config.toml
activation = "squared_relu"
optimizer = "adamw"
beta2 = 0.95
Rows from block 2 of a small class-conditioned spectrogram flow-matching model, named by matrix and row number. Rows with one number belong to one neuron. Each number is 128 + 24 x the weight over its row's rms, rounded and kept within 0 to 255. All counts start at 0.
After each neuron's rows are labels from the 100 clips, of 14976 (inputs lightly noised), where the neuron reaches its highest value: "lies over" is the class under the peak. Only what is clearly more common there than usual is listed. The data: tunes sung on syllables by a formant synthesiser. In brackets: how many of the 100.
# fc1: MLP up (model.blocks.2.mlp.fc1.weight, 768x192), inputs 0-191
# fc2: MLP down (model.blocks.2.mlp.fc2.weight, 192x768, transposed), outputs 0-191

fc1.213 [154 179  95 150 129  44 121 123 132 171 144 144 116 155 123 143 190  96 107 170 102 122 129 106  98  91 142 111 129  66 128 102  96 108 125 120 143 100 109 109  97 134 127 140 120 100 110 145 116 164 134 123 123 112 133  91 141 134  95 134  56 140  81 141 129 131 138 103 146 135  62 171 128 134 128 141 133 106 105 121  99 116 117 150 122 126 127 131 182 144 142 130 155 130 125 126 131 114  80 142 132 126 116 117 103 160 153 134 125 123 125 127 139 120 107 139 123 142 144 137 131 140 111 136  56 137 125 130 104 127 114 108 149 188 128 132 123 117 144 114 180 126 117 100  90 123 121 127 111 129 117  96 141 122 117 179 148 133 163 111 107 138 113 123 123 132 134 130 144 107 145 161 116 125 141 184 127 127 129 149 139  85 126 184 148 113 122 138 181 106 101 150]
fc2.213 [137  97 138 123 108 126 140 122 125 117 169 176 141 156 138 119 193 138 150 145 139 128 120 144 143  99 123 145 125 151 137 129  77 129  63  87 125 156 114 122 147 141 174 117 117 107 156 121 117 170 149 132 144 129 123 124 149 144 207 143 168 112  81 159 145 129 127 138 115 128 119 141 193 128 130 117 141 142  97 113 152 115 148 133 110 153 108 120 127  98 100 127 138 120 120  82 136 147 111 130 133 141 124 108 103 124 122 174 131 120 109  99 137 134 121  95 110 118 135 167 121  74 182 140 123 145 102 143 106 112 112 120 102 110 126 119 116 184 139  71 120 133 105 135 188 136 134 137 128  96 115 168 107 153 114  65 110 121 113 132 138 110 146 114 114 122 139 133 158 102 153 135 119 129 146 160 114 141 118 174 152 128  73 126 109  93 141 163 146  93 104 130]
lies over: /e/ (31); /æ/ (30)

fc1.706 [118  84 134 161 115  78 159 142 148 133 151 142 147 106 160 134 131 134 188  73  95 140 150 135 134 145 114 128 119 124 113 181  77 129 150 100 150  88 112 151 134 114 137 139 123 104 189 126 133 143 149 116 101 130 151 123 123 156 113 114 146 115 146 151 131 128 122 141  97 135 145 148 150 135 158  84 126 132 162 121 132 144 133 122 144 104 100 117 184 123 132 170 136 130 119  83 178 111 148 157 139 162  77 152 150 124 136 103 152 137 122 113 124 130 129 132 120 118 146  85 119 168 101 129  96 109 152 111 122  86 170 112 110 141 113 108 125 113 162 135 110  90 156  74 120 125 112 146 160 130 120 144 107 135 132 108 130  96 103 138 173 157 163 101  79 134 111  92 137 130 146 156 106 106 123  86  96 103 115 100 104 130 132 159 107  79 165 140 157 123 121 127]
fc2.706 [113  78 151  99  94 127 104 100 126  79 158  87  88 113 124 137 148 127  97 135 125 168 161 125 171  80 133 153 130 122 125 104  75 164 139 122 137 148  94 130 118 112  83 123 142 154 143 154  92 144 117 168 140 137 126 125 128 138 146 124  92 155 197 149 110 158 147 123 138 109 159 162 113 122 129 153  99 143 122 127 107 134 114 156 146 101 132 145 137 153 109 138  82 124 117 106 138 145 132 100 120 111 138 166  96 140 115 142 152  99 121 130 142 174 172 138  91 115 161  69 108  98 117 164 136  95 132 121 134 173  89 125 122 103 119 105 124 122 102 149  98 126 130 108  83 104  74 138 117 113 141 137 141  74 130 152 140  96 166 139 127 123 125 133 109 114 125 124 117  91 140 154 156 137  92  94 166 152 130 100 120 127 130 163  99 140 129 109 139 151 149 145]
lies over: /t/ (41)

fc1.9 [ 88 126  99 138 157 146  87 120 123 158 141 142 151 172 171 177 136 133 141 167  95  80 152 133 162 125 106 180 113 111 118 148 107 157 135 101 109 111 161 103 130 104 148 147 123 111 131 127 133 132 132 115  76 105 123 144 110 180 114 154 115 159 147 109 128 150 138 131 132 175 131 143 150 165 120 162 109 119 156 153 119 120 145 160 136 137 113 155 142 129 111 144 144 146 125 116 168 139 193 136 136 100 140 140 141  96 141 138 142 118 136 114 112 158 185 113 143 111 113 143 129 143 130 110  70 142 167 127 134 100  91 105 120 118 135 123 148  95 114 101 156 123  98 127 111 148 172 159  75 141 129 130 135  91 151  77 126 170  97  93 149 115 116 181 149 139 111 129 118 161 129 158 125 154 101 141  91  92 131 123 122 121 164 142 151  87 111 159 121 123 134 128]
fc2.9 [102 135  97 151 158 113 154 135 150 122 106 123 105 166  86 152  89 152 123 138 144 195 146 119  91 120 105 124 136 157 120 139 145 122 123 117 148 142 117 117 128 130  92 150 131 135 132 132 176 117 119 138 119 134 113 145  80  79 148 138 119 166 124  91 134 122 143 125 150 100 143 146 113 197 134 151 115 111  83  91 124  87 142 159 114 138 152 129 164 138 154 117  91 174 159 119 105 128 143 116 137 115  89 124 129 130 122 138  75 105 140 100  94  96 159 172 121 174 130 106 133 122 105  94  84 129 172 162 149 139 142 108 100 134 142 144 160 161 141  94 150 146 162  98 128 161 126 110 126 154 115 156 120 112  92 146 132 145 185 161 113 129 128 154 128 117 106 139 128 149 124 163 129 123 130 119  83 101 128  95 141 112  77 110 138  98 164 121 142 146 150 113]
lies over: /e/ (31)

fc1.580 [125 168 134 136 159  96 155 111  84 129 125 146 132 132  88 131 150 158 117 129  50 129 149 156 158 127 136 100 136 135 147 169 118 128 130 107 148 127 160 133 117 148 112 128 125  95 142 156 111 138 100 151  93 142 126 113 103 130 144  86 132 139 116 115 131 110 141 111 158 130 100  99  97 162 140 133  94 147 130  93 144 123 137 142  99 129 141 150 153 132 144 111 158 126 173 151  92 137 107 114  91 140 142 149  95 151 125 102 138  92 119 132 140  97 181 170 110 158 118 132 139 138 131 115 154 122 108 160 156 103 130  68 134  66 107 109  86 127 116  87 121 135 128 116 111 152 188 159  71 111 110  50 124 145 157 114 116 127 119 141 107  87 130  97 128 167 115 131 111 115 138 134 111 109 138 108 159 146  95 110 121 120 119 153 115 154  92 115 142  87 155 123]
fc2.580 [ 95 170  98 108  92 183 109 162  79 154 128 126 113 149  93  98 122 110 122 162  93 148  99 155 161 148 132 110 117 139 119 101  93 122 144 121 125 143 151 101 120  90 117  80 150  85 140 106 116  88 141 134 137 131 114 149 157 136 154 181 140 121 105 158 105 116 106 137 179 108 131 154 124  91 143 117 135 112 104 118 109  78 157 128 122 113 141  96 147 101 178 111 160 115 133 118 123 105 120 150  92 145 144 105 148 118 119 162 121 174 111 143 116 142  59 121 148 149 110 142 103 112 138 138 167  99 143 175 129 184 119  83 143 172 113 107 155 106  87 152 130 112 119 126 117 159 124 114 127 109 165  68 145 122 136 107 128 137 135 142 128 109 146 115 123 161 136 124 161 140 165 127 131 120 138 150 109 115 135  99 128 119 157 150 143 100 112 107 130 113 131 145]
lies over: silence (67)

fc1.582 [136 157 148 141 140 130  70 163 118 134 104 130 170 138 157 106 136 118 174 144 151 157 152 119 121  79 131 118  81  93 141 126 102 140 163 159 185 162 157 167 115 105 146 115 149  95 134 108 176 119 125 127  89 117  96 126 150 118 142 119 148 144 143 118 111 127 130 145 106 118 142 118 115 110 128 133  67 155 108 118 132 170 131 170 123 119 109 107 125 143 167 135 118  98 162 140 108 115 126 140 128 111 159 145 125 121 153 108 127 144 132 135 145 114 133 128 120 149 138  89 137 130 134 134 152 130 101 127 158  79 127  77 166  98 149 130 127 120 110  59  93 139 121 128  92 130 121 106  98 125 106 139  59 119 104  98 129 145  85 134 101 126 119 122 141 165 114 124 124 105 132 191 133 145 153 111 130 120  83 126 107  78 125 153 176 146 122 152 156  97 149 151]
fc2.582 [132  91 148 145 156 118 172 156 146 132 110 134 122 169 129 124 135 139 132 140  90 111 128 116 159 155 123 151  79  95 146 140 155 113 148 134  83 157 105 180 148 130 133 101 157 125 102  96 158 112 100  91  90 140 118 120 143 138 100 119 134 146 120 152 136 126 126 129 148 137 101 129  70 129 126 119  91 141 166 130 193 167 146 142 120 129 142 130 131 118 213 142 130 114 174 123 141 137  90 143 125 127  96 128 143 133  96  77 136 119 113 116 124 139 126 159 119 109 140 150 153 123 141 146 140 108 105 111 145 112 109 142 143 126 133 127 135 121 128  57 112 111 121 130 123 110 123 123 155 156 142 124 171 130 115 198 131 144 150 111  84 133 117  80 115 109 111 148 118 111 117 153 135 132 143  96 125 140 104 112  94 172 158  96 158 154 140 124 138  94 151  59]
lies over: silence (80)

fc1.206 [160 147 129 119 105 132 150 142 121 118 127 102 124 162 122 170 108 135  94 160 144 113  99 138 125 153  89 119 124 123 119 129 162 138 126 133 151 113  68 115 144 115 145 166 134 164  82 126 117 129  95 127 135 117  94 125 141 108  98 114 115 142 123 174 110  85 156 180 146  83 156 124 123 118 103 101  99  71 124  76 125  96 136 145 145 107 157  90 144 135 128 123 137 118 117 169 134 156 120 171 155 104 134 119  98 132 150 108 116 111 153 117 177  99 153 166 177 129 157 159  80 118 115  98 137 165 120 147 133 131 102 115 151 131 136 174 168 117 106 121 108 159 104 147 127  99 110 119 110 134 166 103 169 132 108 122 137 147  98 168 139  97 131 121 147 107  66 155  78  95 127 115 106 113 105 147 121 142 153 136  96 141 115  96 140 135 113 107 119 121 100 131]
fc2.206 [139 142  97  65  91 139 147 118 129 127 123 125 129 145 120 151 123  98 100 120 135 135 152 172 146 158 142 119  98 153 140 127 116 153 153 186 111 145 179 123 143 136  99 127 147 113 106 112 165 146 140 101 126 131 116 135 129 131 131 140 113 125 181 137 127 158 151 147 144 112 132 191 136 124 107 138  90 169 134 125 110 161 121 130 176  82 126 145  77 158 138 143 147 160  87 109 123 135 148 109 138 177 159 152  69 155  79  97 162  98 131 125 126 128 106 135 109 110 151 121 100 133 107 118 135 158 127 110 138 102 130 149 104  98 113  89 126 123 107 111 139  94 128 111 140 112  87  91 143 112 111 115 100 123  99 140 160 125 148 123 128 155 104 101 134 144 104 128  71  99 116 143 123 132 163 120 152 123  87  65  60 115 145 106 132 115 131 117 123 130 122 154]
lies over: silence (27)

fc1.759 [100  99 118 151 125 157 123 120 111  83 125 101 108 133 123 111 165 121  94 170 184 110 115 190 138 148 139 106 169 184 118  99 126 134 117 159 138 127 142 172 161 133 115  74 131 120 112 142 164 140 124 125 168 131 105 109 101 117 112 115 180 132 159 129 211 102 135 117 121 122  82 110 140  86 115 140 108 126 111 121 120 122 118 119 131  89 129 107  81  88  85 104 137 141 107 127 110 116 165 101 106 109 139 120 154 124 137 104 101 114 116 137 105 111 143 114 129 109 158 117 128 124 137 138 119 121  98 114 166 116 151 164  99 114 122 102 129 116 131 154  91 107  97 163 123 117 163  92 125 115 117 107  66 165 121 148 100 130 110 130 109 126 136  90 122 163 110 126 112 132 132  87 125  92 120 166 164 123 104 130 107  87 125  94 103 119 122 119 105 114 127 111]
fc2.759 [ 94 130 183 149 134 104 122 150 113  86 126 104 121 131 131 119 116 127  90 131 123 102 118 207 134  91 117 147 175 218 112 119  76 139 127 151 145 120 116 169 123 136 149 128 121 129 136 114 128 143  93 139 124 137 142 135  99 135 123 124 167 126 155 143 197  87 110 157 138 165 164 126 178 123 129 143 134 127 148 129 163 114 147  98 118 151 148 117 171 116 126 143 114 128 141 170 122 147 159 112 120 138  90 115 118 122 128 123 167 118 131 114 115 107 151 160 113 173 140 118 160 114 130 141 171 118 114 155 113 152  81 111 100 130 141 144 123 138 147 158 111 151 133 138 145 136 192 141 121 148 111 140 132 143 135 105 156 146 128 144 126 112 142 114 100 117 127 134 146 135 117  73 151 145 173 110 152 122 159 134 130 127 100 174  91 138  92 119 139 107 179 133]
lies over: /e/ (37)

fc1.105 [123  66  99 128 114 124 102 135 144  97 165 111 135 120 150 126 146 151 149 135 176 132 140 118 116 119 109 161 112 104 152 155  59 156  83 124 170  85 121 109 151 142 114 122 131 118 138 117 153 156  77  63 157 114 163 122 144 138 118 136  95 108 151 148 121 157 108 136 156  83 148 133 100 137 129 136 145 123 113 131 123 131 125 105  94 138 103 123  90 139 125 128 116 127  73 108 134 144 147 130 114 167 112 159 105  95 140  91 154 116 109 109 153 143 128  94 127 106 135 135 121 125 125 135 102 136 145 119  99 119 173 116 156 165 138 136 105 135 122 151 158 116 152 107 119 119 128 136 157 136  93 119 129 134 180 100 150 119 172 130 146 165 124 112 119 121 181 117 134 179 174 162 107 158  96 114 160 115 144 143 113 113 130 155 174  92 145 144 140  95  88 159]
fc2.105 [130 131  93 117 147 120 154 156 130 131  99 117 136 143 132 109 169 136  95  93  59 106  99 118 114 173 112 150 144 115 114  85 148 123 109 151  90 104 124 127 144 156 108 132 104 115 145  94 148 113 130 121 125 159 124 110 106 115 140 106  68 130 125 129 132 139 114 134 132 170  89 119  97 136 131 152 119 124 136 126  92 124 160 103  90 158 103 140 255 133 128 137 124 134 123  95 138  90  98 127 116 104 102  97 100 123 119 131 163 138 124 131 116 131 135 158 116 160 127 148 126  86 160 118 109 140 124 125 146 121  86 117 139 149 127 145 132 112 132 132 171 120 133 112 108 136 129 114  58 125 138 113  84 140  86 175 131 122 116 108 128 107 141 141 117 119 132 141 134 117 103 116 134 104 167 106 144 105 130 108 108 178 154  84 141 149 126 134 126 128  98 103]
lies over: /t/ (49)